From a checkpoint of a small masked spectrogram model: 9000 steps.
Rows from block 6 of the encoder of a small masked spectrogram model, named by matrix and row number. Rows with one number belong to one neuron. Each number is 50 + 12 x the weight over its row's rms, rounded and kept within 0 to 99. All counts start at 0.
After each neuron's rows are labels from the 100 clips, of 14976, where the neuron reaches its highest value: "top examples" is what is common among them; "lies over" is the class under the peak. Only what is clearly more common there than usual is listed. The data: babble in 24 made-up languages, each with its own sounds, syllables and stress or tones, from a formant synthesiser. In brackets: how many of the 100.
# fc1: MLP up (encoder.blocks.6.mlp.fc1.weight, 1152x384), inputs 320-383
# fc2: MLP down (encoder.blocks.6.mlp.fc2.weight, 384x1152, transposed), outputs 320-383

fc1.712:64 58 30 61 72 57 77 47 47 38 32 60 60 71 41 56 48 49 34 54 43 62 44 48 56 59 47 51 61 55 49 55 47 62 48 77 39 64 64 63 53 51 62 59 43 49 52 45 44 42 49 65 53 58 53 52 42 65 37 51 51 32 56 63
fc2.712:37 49 62 47 35 53 32 45 60 51 63 35 49 11 75 50 67 56 71 48 68 49 42 47 53 61 68 50 53 54 56 44 51 52 44 44 48 43 44 27 44 42 58 51 37 56 55 60 44 78 56 52 52 49 55 47 58 38 76 60 51 53 37 55
top examples: /ç/ (96); voice: child-like voice (74); /y/ (45); /ɔɪ/ (44)
lies over: /ç/ (35)

fc1.85:43 56 44 49 63 64 32 71 58 33 61 25 69 68 59 53 54 77 39 55 56 50 54 48 61 42 64 60 42 46 60 29 52 39 47 42 67 46 50 60 50 49 56 68 53 45 47 52 32 59 69 51 33 55 58 54 54 56 51 39 71 65 39 55
fc2.85:43 44 48 55 57 45 58 51 56 58 53 50 44 53 45 54 62 42 50 41 61 56 51 50 57 58 49 54 60 45 48 49 55 55 38 47 63 53 55 53 26 44 51 44 59 45 56 53 47 43 56 60 43 50 42 63 53 59 54 48 49 50 53 51
top examples: /ɔ̃/ (51); mains hum (31)
lies over: /ɔ̃/ (36)

fc1.134:34 40 43 68 44 38 37 28 54 71 32 48 64 56 50 40 54 59 50 75 41 32 63 48 46 29 48 35 39 43 54 30 51 30 58 59 57 53 49 44 40 47 60 80 32 25 33 54 55 58 44 40 54 37 64 50 22 47 44 50 55 50 59 43
fc2.134:51 47 67 40 63 37 53 33 56 57 35 60 59 53 46 59 32 61 38 45 38 43 35 49 44 51 51 51 32 59 51 61 40 48 52 58 70 43 59 72 39 45 57 72 44 33 61 50 62 39 30 42 34 46 49 33 28 47 57 52 76 60 26 48
top examples: voice: child-like voice (98); /æ/ (49)
lies over: /æ/ (32)

fc1.550:57 24 22 46 52 42 73 45 74 61 68 44 54 24 68 55 50 61 54 43 33 46 68 55 57 58 51 46 50 39 41 53 53 60 33 44 48 26 50 60 49 42 50 47 53 55 61 42 49 51 46 41 53 55 66 62 42 58 49 40 51 42 45 41
fc2.550:55 72 53 47 66 65 30 55 39 55 52 41 62 46 52 56 44 36 46 62 54 68 46 66 40 64 45 39 29 40 35 38 53 47 53 69 60 39 36 61 58 58 49 55 55 44 40 52 54 49 54 56 50 62 47 47 45 45 53 47 32 47 65 62
top examples: /x/ (57)
lies over: /x/ (28)

fc1.399:72 45 46 36 60 42 42 46 45 52 57 55 52 53 34 45 57 65 46 53 59 62 60 64 63 64 41 76 59 40 43 52 32 41 73 62 33 48 37 37 27 54 38 53 57 62 47 41 43 30 64 44 49 42 47 52 47 59 40 36 55 41 44 51
fc2.399:59 30 51 43 40 59 58 71 57 46 41 52 61 45 69 29 25 58 45 55 54 64 42 55 54 34 56 42 52 56 35 35 41 50 40 52 60 34 70 32 50 40 73 24 39 40 65 51 52 51 63 57 64 49 55 48 26 37 44 53 48 45 43 38
top examples: thin (high-pass) (77); rumble (39); pink noise (33)
lies over: silence (58)

fc1.357:58 42 37 39 78 48 51 59 36 65 53 36 65 48 48 51 69 63 49 41 75 55 47 33 60 49 76 51 51 55 38 30 34 63 61 68 59 67 60 53 54 45 36 56 45 62 48 47 62 47 53 57 31 65 41 42 50 28 35 68 44 57 43 63
fc2.357:54 46 38 46 51 66 43 61 58 64 64 63 22 54 30 58 56 51 64 25 52 62 50 38 59 26 46 55 78 33 66 71 41 34 67 35 58 46 65 56 40 76 53 43 39 47 39 55 44 51 33 63 32 61 55 36 58 55 56 63 56 52 54 51
top examples: /k/ (54); /k˭/ (47); prosody: stress on last syllables (46)
lies over: /k/ (33); /k˭/ (31)

fc1.606:71 55 68 76 46 50 57 08 53 24 24 46 53 39 65 71 67 51 62 46 47 22 51 43 67 16 61 44 41 81 40 50 40 44 52 31 48 54 41 71 43 51 57 52 46 63 36 56 59 55 49 41 50 34 42 53 55 31 29 44 55 70 51 65
fc2.606:76 63 37 35 51 54 55 65 27 41 51 43 59 52 47 58 31 48 36 41 46 48 47 64 43 36 49 43 58 62 42 34 67 53 50 66 58 61 55 42 65 25 68 68 35 58 32 71 56 51 40 48 58 46 49 36 56 55 45 36 60 76 56 41
top examples: /k/ (44); /e/ (35); /t/ (29)
lies over: /k/ (34); /t/ (25)

fc1.250:59 42 38 29 53 49 77 58 33 46 64 47 73 35 31 41 51 43 65 59 59 59 26 47 55 73 78 63 36 47 48 40 35 47 59 59 50 63 29 44 42 46 51 62 59 83 33 51 44 51 53 64 60 52 63 37 40 50 49 27 52 47 61 58
fc2.250:37 50 30 53 32 57 46 66 61 61 59 68 41 55 68 35 52 39 47 55 40 70 64 63 42 40 64 53 62 48 51 64 52 37 48 46 45 33 73 36 33 52 35 49 46 34 67 27 49 53 58 51 48 64 48 53 46 53 42 62 67 47 62 52
top examples: /x/ (45); clipping (39); mains hum (38)
lies over: /x/ (30)

fc1.90:42 46 36 52 58 27 30 36 76 38 59 62 52 69 77 36 30 43 55 56 54 63 49 34 40 68 52 44 61 73 32 38 42 56 51 56 67 43 48 51 46 45 66 67 60 39 47 38 52 45 37 48 39 32 46 72 35 50 50 37 53 40 43 46
fc2.90:49 39 72 51 45 45 33 53 53 56 48 45 54 40 26 41 69 36 50 38 68 52 64 45 56 44 54 27 45 44 48 28 53 66 32 52 55 53 45 13 56 51 58 45 74 45 53 41 54 60 62 54 45 44 63 42 63 51 53 54 34 51 56 38
top examples: /x/ (66); prosody: stress on last syllables (48); /f/ (35); /u/ (34)
lies over: /x/ (38)

fc1.184:61 36 58 29 45 38 52 54 54 41 15 44 69 34 71 51 48 56 27 64 48 57 58 51 41 44 56 67 58 41 57 44 39 35 57 42 67 46 56 53 45 63 41 38 57 28 38 61 39 61 54 44 33 52 45 39 61 35 55 66 42 64 44 64
fc2.184:57 46 48 56 63 40 55 49 48 47 49 49 47 55 45 51 60 49 60 47 54 51 47 48 53 57 46 57 59 39 44 53 52 58 35 47 56 54 52 52 35 44 45 44 53 49 52 56 46 44 59 63 47 51 43 52 58 51 51 51 48 51 55 43
top examples: rumble (61); clipping (29)
lies over: silence (78)

fc1.631:53 34 59 66 47 49 23 46 66 55 22 71 37 38 43 10 23 53 55 47 63 59 41 57 66 50 60 25 26 68 27 74 54 44 22 44 56 41 52 77 36 44 54 44 44 38 62 42 38 45 43 51 48 32 55 52 48 50 64 48 43 52 56 59
fc2.631:56 35 67 39 69 48 55 35 29 50 52 56 43 39 52 51 43 48 70 37 53 56 68 41 73 38 40 38 38 78 47 51 64 49 64 49 52 53 50 68 54 36 34 56 28 53 51 50 43 53 54 51 39 42 66 42 30 35 58 47 56 52 35 59
top examples: /k˭/ (42); /ɔɪ/ (39)
lies over: /ɔɪ/ (35)

fc1.430:44 45 45 59 69 42 48 58 75 42 40 64 51 49 67 59 39 57 59 58 58 58 38 50 24 58 53 49 49 63 37 38 33 50 37 65 42 39 43 34 43 60 40 45 46 77 49 46 33 26 65 55 37 32 40 51 33 45 54 75 53 57 37 57
fc2.430:61 53 60 60 47 45 62 25 33 68 38 56 59 41 32 66 70 51 57 64 59 66 68 60 57 37 31 36 66 42 55 37 61 49 48 40 28 43 56 37 36 37 51 48 53 65 70 50 41 54 51 55 39 50 30 45 43 35 61 67 54 39 50 24
top examples: /x/ (100)
lies over: /x/ (100)

fc1.699:60 53 61 61 53 40 67 63 64 61 29 46 32 33 71 68 42 51 48 59 65 41 42 25 59 63 39 55 60 68 56 41 28 63 78 46 44 47 59 56 42 43 41 48 34 44 78 41 43 63 30 55 48 53 66 40 61 63 54 41 52 38 48 61
fc2.699:36 58 52 44 24 65 56 67 30 35 44 51 54 45 51 74 56 43 40 56 32 53 52 44 55 63 42 31 56 54 65 32 61 38 62 27 63 53 43 56 60 68 52 49 46 58 49 38 59 41 48 45 64 47 49 60 52 51 47 48 58 46 54 41
top examples: reverberation (99); /t˭/ (58); /t/ (41)
lies over: /t/ (31)

fc1.314:36 57 45 47 31 44 61 52 56 39 55 51 39 44 42 52 64 56 65 34 55 58 34 59 57 57 39 39 35 62 66 53 45 53 18 40 53 43 53 52 39 43 35 43 68 35 53 56 47 54 63 27 58 56 36 65 37 61 56 35 79 51 48 52
fc2.314:52 42 63 49 52 49 31 53 70 60 40 63 84 64 52 54 43 57 51 58 43 43 36 39 58 33 58 55 57 48 49 49 43 48 84 53 49 53 57 39 59 54 59 34 30 63 57 47 54 42 58 66 41 58 74 50 70 52 34 59 35 45 54 55
top examples: voice: child-like voice (99); /i/ (60)
lies over: /i/ (56)

fc1.31:61 63 61 39 58 62 56 78 60 76 35 43 45 61 40 56 58 48 54 44 60 51 57 35 41 57 51 77 45 51 66 55 50 41 61 50 31 65 37 36 57 61 55 36 54 56 38 76 37 66 74 69 50 45 38 66 64 56 39 45 73 51 54 54
fc2.31:62 48 39 57 49 60 36 41 81 37 41 11 58 64 59 56 52 63 55 59 51 49 73 59 39 64 47 35 57 44 51 53 49 46 62 54 41 61 25 38 46 48 29 53 57 43 54 56 53 66 50 51 66 27 61 54 53 51 40 56 59 53 59 44
top examples: voice: child-like voice (91); /a/ (46)
lies over: /a/ (37); /aʊ/ (26)

fc1.303:54 67 61 55 47 43 36 54 60 52 57 53 27 40 51 60 53 51 35 55 56 52 45 56 47 36 32 60 32 55 52 59 49 59 49 54 69 69 42 31 50 56 42 32 61 35 46 36 35 43 58 40 30 29 66 31 58 35 71 65 26 58 49 66
fc2.303:26 47 68 59 62 24 66 60 41 56 44 46 55 70 62 41 57 43 41 49 60 43 42 65 46 52 57 53 71 50 57 56 42 46 30 57 44 20 61 56 42 44 63 65 38 38 73 41 64 32 66 49 47 59 38 59 54 60 48 48 52 51 56 51
top examples: /t˭/ (54)
lies over: /t˭/ (39)

fc1.731:38 45 44 21 51 58 40 38 89 44 50 36 48 17 62 35 50 37 50 38 56 49 43 56 42 52 56 58 49 51 33 35 46 55 58 62 23 54 54 53 37 54 49 45 42 28 59 68 46 37 66 33 39 51 36 56 43 42 32 71 53 39 57 32
fc2.731:61 42 48 52 50 56 51 37 21 74 50 65 41 63 56 53 50 42 57 49 47 61 55 46 74 62 40 37 54 32 45 53 52 50 38 45 57 40 48 44 41 46 54 50 37 62 57 53 46 74 44 56 60 53 49 43 61 54 57 19 63 37 28 60
top examples: /ç/ (85); /y/ (50); /ɔɪ/ (49); white noise (46)
lies over: /ç/ (79)

fc1.664:51 53 50 56 33 32 47 63 62 48 41 35 53 26 59 47 53 56 32 50 58 40 47 56 46 52 61 51 45 67 47 53 37 39 71 43 44 44 61 52 53 51 32 62 50 49 29 53 43 40 71 72 33 32 54 35 61 43 35 43 44 70 63 72
fc2.664:52 67 44 75 37 42 64 48 46 67 33 26 50 57 41 85 62 55 62 55 55 48 50 50 62 43 59 59 53 58 54 57 43 64 71 61 41 36 47 76 53 38 47 53 34 36 47 53 47 41 38 50 56 39 51 41 58 46 47 51 75 43 45 44
top examples: /t˭/ (65); voice: child-like voice (57); /t/ (46)
lies over: /t/ (28)

fc1.16:41 43 20 57 48 55 52 82 62 47 38 55 56 58 61 60 48 66 54 42 47 53 36 12 59 53 49 42 43 59 50 50 46 31 55 58 39 36 67 54 34 64 60 46 47 58 43 63 38 48 32 55 23 50 48 36 68 43 61 50 34 55 39 75
fc2.16:55 46 67 40 41 66 60 34 40 26 48 30 58 41 33 37 42 25 53 37 31 45 65 52 36 47 43 50 29 56 49 20 64 45 73 49 66 76 51 48 71 71 54 47 43 68 47 55 29 55 52 51 61 48 45 59 47 48 40 45 56 65 46 21
top examples: /i/ (57); /ɔɪ/ (34)
lies over: /i/ (50)

fc1.569:46 64 58 57 39 47 56 53 75 28 33 55 55 63 42 53 36 45 48 35 59 60 59 36 52 56 38 37 41 83 32 67 56 66 47 55 61 75 62 44 43 41 57 70 49 59 80 41 59 51 46 65 47 61 59 57 48 60 40 39 61 55 38 55
fc2.569:58 43 37 43 65 61 52 36 59 49 59 54 50 33 65 36 61 58 58 53 53 33 47 69 54 60 44 56 48 18 53 29 48 32 52 56 27 18 30 54 60 76 55 43 30 50 30 55 52 53 52 31 55 44 43 44 59 42 61 57 42 52 47 62
top examples: voice: child-like voice (66); /ç/ (63); /ɔɪ/ (38); mains hum (29)
lies over: /ç/ (51)

fc1.124:55 47 52 52 67 45 27 34 61 36 47 57 64 60 54 53 53 66 35 54 44 49 57 53 38 57 47 69 61 29 46 49 48 34 56 46 43 72 40 36 31 64 42 83 61 65 35 62 51 47 60 41 55 39 36 53 41 51 48 74 69 50 34 42
fc2.124:44 70 46 45 29 61 44 68 55 48 58 42 64 56 37 44 29 53 49 59 55 43 54 72 65 52 65 60 64 74 43 45 29 50 41 80 44 40 49 42 57 43 55 32 39 50 63 46 66 56 53 64 51 43 55 58 50 29 48 52 47 54 43 38
top examples: thin (high-pass) (99); pink noise (54)
lies over: silence (76)

fc1.232:46 40 40 39 56 53 59 38 59 30 57 61 47 51 35 45 44 66 55 71 52 50 53 48 63 56 54 58 73 59 30 58 56 58 64 60 62 53 70 63 37 54 62 53 35 57 70 42 53 31 53 68 55 41 58 55 29 50 44 62 50 52 53 62
fc2.232:72 37 43 54 50 54 51 45 49 39 45 41 66 27 68 52 69 51 29 24 54 58 38 50 34 45 47 51 33 51 52 43 54 35 34 61 33 57 37 36 66 48 39 51 51 55 42 56 59 60 52 43 50 51 43 43 64 43 62 50 55 34 41 43
top examples: /ç/ (75); /ɔɪ/ (43); /y/ (41); /i/ (30)
lies over: /ç/ (54)

fc1.665:53 47 42 43 55 65 49 43 65 39 52 53 40 42 32 48 57 58 48 57 44 55 40 56 84 49 59 56 20 34 46 50 55 54 61 45 73 40 29 39 44 63 23 41 46 35 60 70 81 56 36 29 53 46 61 57 54 49 59 43 68 62 48 57
fc2.665:48 23 56 50 42 59 45 28 60 57 76 62 62 44 63 60 32 10 45 66 58 57 66 48 50 44 58 32 64 68 60 64 58 67 39 44 48 35 28 40 44 38 57 51 43 31 54 58 51 49 40 47 49 38 45 56 31 51 31 43 40 46 62 58
top examples: /t˭/ (66); /t/ (39)
lies over: /t˭/ (52); /t/ (28)

fc1.428:54 48 41 61 47 46 37 57 56 54 36 27 52 32 47 52 49 40 44 53 51 57 49 62 52 53 42 71 45 58 50 42 38 55 52 53 54 44 64 59 44 44 50 43 65 33 39 60 19 81 74 50 30 72 57 43 38 55 66 64 28 35 46 56
fc2.428:65 36 38 40 51 34 56 59 55 42 54 40 25 45 59 44 55 24 33 52 35 43 58 32 61 22 44 34 46 42 43 61 61 54 51 41 68 55 58 50 45 54 48 29 50 28 50 20 29 62 63 32 50 47 63 55 50 41 64 48 27 49 46 46
top examples: /ɔɪ/ (76); /ç/ (66); prosody: tones (66); /y/ (61)
lies over: /ɔɪ/ (73)

fc1.435:36 52 42 52 54 32 46 41 51 30 48 54 56 54 61 31 48 44 42 59 55 35 50 39 43 70 50 41 41 50 22 26 45 48 51 68 39 46 44 38 57 49 42 27 44 62 68 64 57 35 64 52 52 35 73 62 35 50 53 34 38 58 48 47
fc2.435:69 56 44 53 56 62 48 40 50 67 46 49 45 68 54 51 44 64 65 66 43 58 33 36 59 28 55 40 53 48 69 52 51 66 47 36 70 58 46 71 43 52 62 62 63 59 48 43 48 65 50 53 56 54 43 43 41 41 39 68 45 44 35 60
top examples: voice: child-like voice (77); /ç/ (62); /ɔɪ/ (31)
lies over: /ç/ (36)

fc1.268:37 69 44 47 45 35 66 40 64 29 41 51 70 52 44 50 62 68 54 51 58 35 31 45 51 64 38 53 56 71 45 35 53 62 33 68 77 58 41 49 49 31 58 42 49 52 77 60 36 45 70 49 54 49 61 39 49 51 51 29 60 56 48 58
fc2.268:74 58 32 56 64 56 44 39 43 69 42 56 35 46 69 50 41 47 29 28 38 54 47 62 54 49 48 45 41 38 36 50 59 47 65 34 25 59 40 37 60 67 44 44 61 51 55 58 58 58 54 51 53 38 47 56 45 50 55 71 20 34 40 74
top examples: /ç/ (68); voice: child-like voice (68)
lies over: /ç/ (34)

fc1.470:77 67 64 52 46 42 47 39 66 52 48 50 53 59 43 51 51 30 50 44 41 49 34 40 60 45 48 59 63 76 63 33 59 43 59 48 39 67 39 62 56 50 36 46 45 52 41 46 54 33 45 46 48 72 56 57 69 42 39 39 52 51 61 41
fc2.470:29 44 38 49 41 57 54 64 46 63 54 58 44 48 62 64 54 60 50 62 57 46 53 66 45 61 57 31 35 36 53 55 33 65 56 66 49 49 50 37 56 44 48 60 37 55 55 52 40 62 55 49 39 35 50 46 32 50 65 40 57 41 40 55
top examples: /ç/ (60); /y/ (34); /ɔɪ/ (32); muffled (low-pass) (28)
lies over: /ç/ (48)

fc1.634:59 45 51 62 53 59 49 43 62 70 54 47 66 58 38 53 49 72 45 32 40 58 69 45 53 43 53 47 55 46 53 46 50 57 58 55 41 64 56 42 46 23 34 43 38 83 57 54 56 68 57 43 43 33 49 46 42 37 44 48 58 64 33 52
fc2.634:62 40 45 59 47 66 53 50 58 53 69 38 47 54 41 42 65 39 32 44 49 39 50 52 40 36 34 44 77 46 51 74 46 61 65 48 53 28 55 45 60 47 39 57 46 62 29 56 68 46 34 67 63 76 33 48 56 33 62 64 46 61 52 48
top examples: /t˭/ (66); /t/ (41)
lies over: /t˭/ (56); /t/ (27)

fc1.224:36 63 47 57 62 59 51 24 66 54 41 42 46 62 45 52 61 61 52 38 44 50 62 52 53 48 53 57 65 44 38 38 24 54 32 37 45 70 41 39 56 52 41 50 65 51 43 40 41 39 65 50 73 67 63 47 48 47 69 45 45 46 73 52
fc2.224:65 37 48 60 49 43 53 72 28 55 65 62 31 43 41 36 44 46 47 64 53 39 52 60 40 52 36 56 44 61 37 66 85 33 58 48 54 24 56 48 42 46 48 46 33 52 49 74 30 66 48 69 51 28 55 55 71 42 29 47 48 56 29 63
top examples: prosody: tones (58)
lies over: /p/ (25)

fc1.380:58 64 28 42 61 58 38 44 85 55 47 41 49 35 47 61 43 52 37 55 49 61 67 59 40 52 35 51 35 55 48 63 51 56 42 58 38 61 42 80 54 44 43 63 62 48 77 52 79 55 50 51 59 31 63 58 42 42 54 38 51 52 57 54
fc2.380:59 45 63 48 61 34 77 62 29 46 60 48 36 62 49 44 72 56 63 41 44 31 34 42 50 55 55 53 64 31 54 43 38 59 35 43 60 61 63 40 29 66 48 22 60 50 46 41 53 54 78 52 57 70 40 51 55 69 37 53 48 43 55 42
top examples: reverberation (89); /ç/ (61); clipping (39); /ɔɪ/ (36)
lies over: /ç/ (40)

fc1.158:55 58 54 76 62 56 65 53 50 51 64 50 57 53 62 42 49 52 43 68 66 35 33 53 40 36 54 47 36 49 37 49 34 67 42 70 43 60 47 29 46 53 45 64 47 68 62 41 61 62 69 63 34 38 29 55 53 52 62 44 40 57 47 68
fc2.158:59 40 43 42 54 64 52 59 80 48 66 68 56 57 46 78 37 55 58 52 61 58 47 55 64 56 48 45 57 43 61 41 50 59 58 44 46 55 30 37 61 44 64 27 37 40 64 70 49 27 40 41 58 52 61 40 39 48 36 57 36 39 63 41
top examples: prosody: tones (58); /w/ (53); /ɝ/ (47); /i/ (35)
lies over: /ɝ/ (41); /w/ (33)

fc1.404:59 70 44 49 43 48 51 52 43 47 51 35 43 57 39 53 49 53 39 64 59 45 25 43 74 58 70 53 42 61 58 62 36 52 56 38 46 51 45 28 58 48 44 70 60 55 54 19 39 53 34 47 52 36 55 44 66 54 51 57 55 36 37 76
fc2.404:57 51 66 50 60 43 42 41 43 71 49 34 70 49 61 36 53 52 46 26 55 60 67 66 44 49 44 39 54 43 33 36 38 60 60 54 48 45 42 38 55 62 56 29 44 64 37 80 66 57 50 60 49 46 59 54 32 38 61 32 33 54 33 36
top examples: /z/ (64); /dʒ/ (40); /ɛ̃/ (39); /ð/ (28)
lies over: /z/ (48)

fc1.400:78 66 36 48 59 52 54 46 44 41 51 41 71 59 55 36 49 47 53 50 44 30 21 21 22 57 62 58 64 72 46 62 45 23 59 52 32 41 35 40 46 61 45 54 59 81 48 28 36 58 29 66 51 51 54 36 63 42 48 60 37 50 61 53
fc2.400:48 44 32 49 39 54 51 42 75 65 52 60 41 61 50 38 54 34 47 48 43 57 58 56 57 52 50 71 53 48 56 54 65 51 50 57 62 54 56 41 67 40 52 43 45 41 52 53 49 37 49 48 39 60 51 56 52 46 45 45 51 59 41 47
top examples: /x/ (58)
lies over: /x/ (45)

fc1.1:73 29 72 57 68 40 43 45 46 48 63 54 67 35 64 41 44 68 57 56 60 55 30 47 52 41 57 57 58 42 52 56 66 51 16 48 52 43 43 62 34 32 39 65 63 67 57 37 46 41 45 55 42 41 31 53 50 24 59 53 38 48 73 63
fc2.1:62 78 32 45 62 58 50 26 65 34 33 62 43 35 57 27 35 48 59 29 49 43 68 74 39 42 56 36 53 56 50 52 55 83 45 67 45 62 67 76 52 62 65 59 64 52 57 56 56 45 82 43 49 41 48 43 50 45 41 52 45 55 41 46
top examples: rumble (41)
lies over: /p/ (26)

fc1.607:35 56 47 46 63 66 44 44 35 29 27 54 55 40 50 35 50 60 44 55 57 55 38 58 50 45 69 40 37 57 57 49 40 52 34 67 46 65 44 26 61 62 73 20 43 61 67 49 61 55 61 58 51 49 72 26 45 37 46 39 51 45 38 34
fc2.607:44 61 41 49 37 55 73 51 77 52 57 74 52 44 56 49 48 38 79 47 49 50 66 58 36 24 34 39 47 58 47 50 44 44 33 31 40 31 39 81 48 60 42 78 48 64 47 32 46 52 63 46 53 22 36 61 49 40 40 44 48 60 50 42
top examples: /x/ (57); /k/ (49); mains hum (38); /h/ (34)
lies over: /x/ (48)

fc1.373:61 38 75 58 47 33 56 43 41 76 38 70 45 43 33 53 50 51 73 47 77 60 51 34 44 44 65 43 42 36 54 34 37 32 38 59 61 42 59 44 51 46 46 50 47 61 42 43 52 57 72 48 31 63 42 49 61 61 52 76 37 57 55 63
fc2.373:46 55 43 57 59 56 49 56 60 52 70 43 60 53 33 62 40 43 38 62 54 68 42 62 36 36 36 43 58 45 38 42 27 78 47 49 57 54 40 35 56 50 62 45 50 48 46 32 32 45 50 42 45 31 66 60 42 64 43 34 59 30 35 25
top examples: /x/ (61)
lies over: /x/ (57)

fc1.601:54 36 63 55 68 50 59 70 32 55 40 51 41 66 40 89 59 65 36 50 66 64 39 38 40 55 58 62 41 38 54 63 48 56 58 56 48 61 51 54 51 44 55 54 59 59 40 51 51 49 57 42 31 38 61 37 54 49 44 63 36 59 41 67
fc2.601:29 69 53 56 59 47 47 65 29 45 57 38 49 58 44 67 51 34 61 36 53 40 60 44 52 35 42 62 66 36 40 46 34 37 41 48 49 48 52 52 49 53 63 38 42 47 40 59 48 47 45 61 42 62 43 52 56 61 70 55 48 31 47 51
top examples: voice: child-like voice (72); /i/ (53)
lies over: /i/ (51)

fc1.225:59 52 45 28 50 51 52 57 34 54 48 57 12 34 58 54 57 60 54 49 69 48 42 22 59 41 38 56 23 51 48 46 32 33 58 51 62 69 52 23 55 42 27 31 57 43 59 35 50 41 71 60 34 52 53 29 49 52 69 60 59 30 28 63
fc2.225:30 47 74 51 52 41 42 47 40 40 59 45 53 66 42 73 50 63 59 31 48 52 65 27 53 35 54 48 49 28 64 65 50 26 46 48 52 41 60 49 23 54 52 56 57 65 39 60 45 32 58 60 49 53 47 61 48 68 43 51 47 44 62 60
top examples: /t˭/ (58)
lies over: /t˭/ (46)

fc1.461:44 40 37 58 53 51 57 44 49 62 47 45 51 56 71 53 50 54 59 33 33 61 36 37 69 71 54 17 73 51 36 48 47 27 50 41 57 49 51 32 41 50 52 34 38 54 81 45 54 38 52 39 45 62 54 58 52 53 57 25 51 47 45 67
fc2.461:37 65 23 58 53 35 71 80 40 55 64 45 57 68 38 45 55 50 51 46 34 43 51 62 55 57 72 59 52 38 56 61 46 81 43 30 47 69 64 40 59 54 57 58 53 63 60 51 48 44 60 51 29 60 43 45 51 57 45 50 51 54 61 47
top examples: /ɲ/ (47); /j/ (39); /ʎ/ (34)
lies over: /ɲ/ (38); /j/ (25)

fc1.221:65 47 45 68 51 35 63 48 51 60 72 64 52 40 30 39 47 35 39 56 57 65 45 64 55 42 54 63 19 49 53 70 33 64 47 60 41 58 43 61 60 55 50 41 62 49 50 42 43 58 56 54 43 57 27 23 42 51 41 33 67 46 46 48
fc2.221:46 48 66 57 63 51 25 40 52 53 65 55 65 47 54 36 54 42 34 36 61 37 52 57 43 46 60 53 49 22 59 71 44 47 26 60 43 53 65 36 43 33 64 60 55 34 39 52 61 43 60 54 47 50 48 78 56 47 51 58 40 45 51 49
top examples: /ɔ̃/ (88)
lies over: /ɔ̃/ (84)

fc1.642:36 62 72 40 75 45 30 45 53 28 69 34 65 59 28 44 51 52 56 51 68 39 51 44 57 57 51 40 63 44 63 71 49 52 57 36 63 39 52 41 49 62 44 52 43 54 31 41 42 57 51 56 35 41 56 28 52 33 67 33 42 71 30 54
fc2.642:50 46 29 52 43 59 36 63 12 61 46 54 51 63 44 45 36 57 44 70 35 52 38 43 70 55 55 52 49 60 51 66 49 54 57 70 23 60 46 37 60 45 58 50 43 50 67 17 43 33 38 33 50 65 53 54 47 40 53 57 61 39 51 83
top examples: /z/ (39); /ð/ (38)
lies over: /ð/ (30); /z/ (29)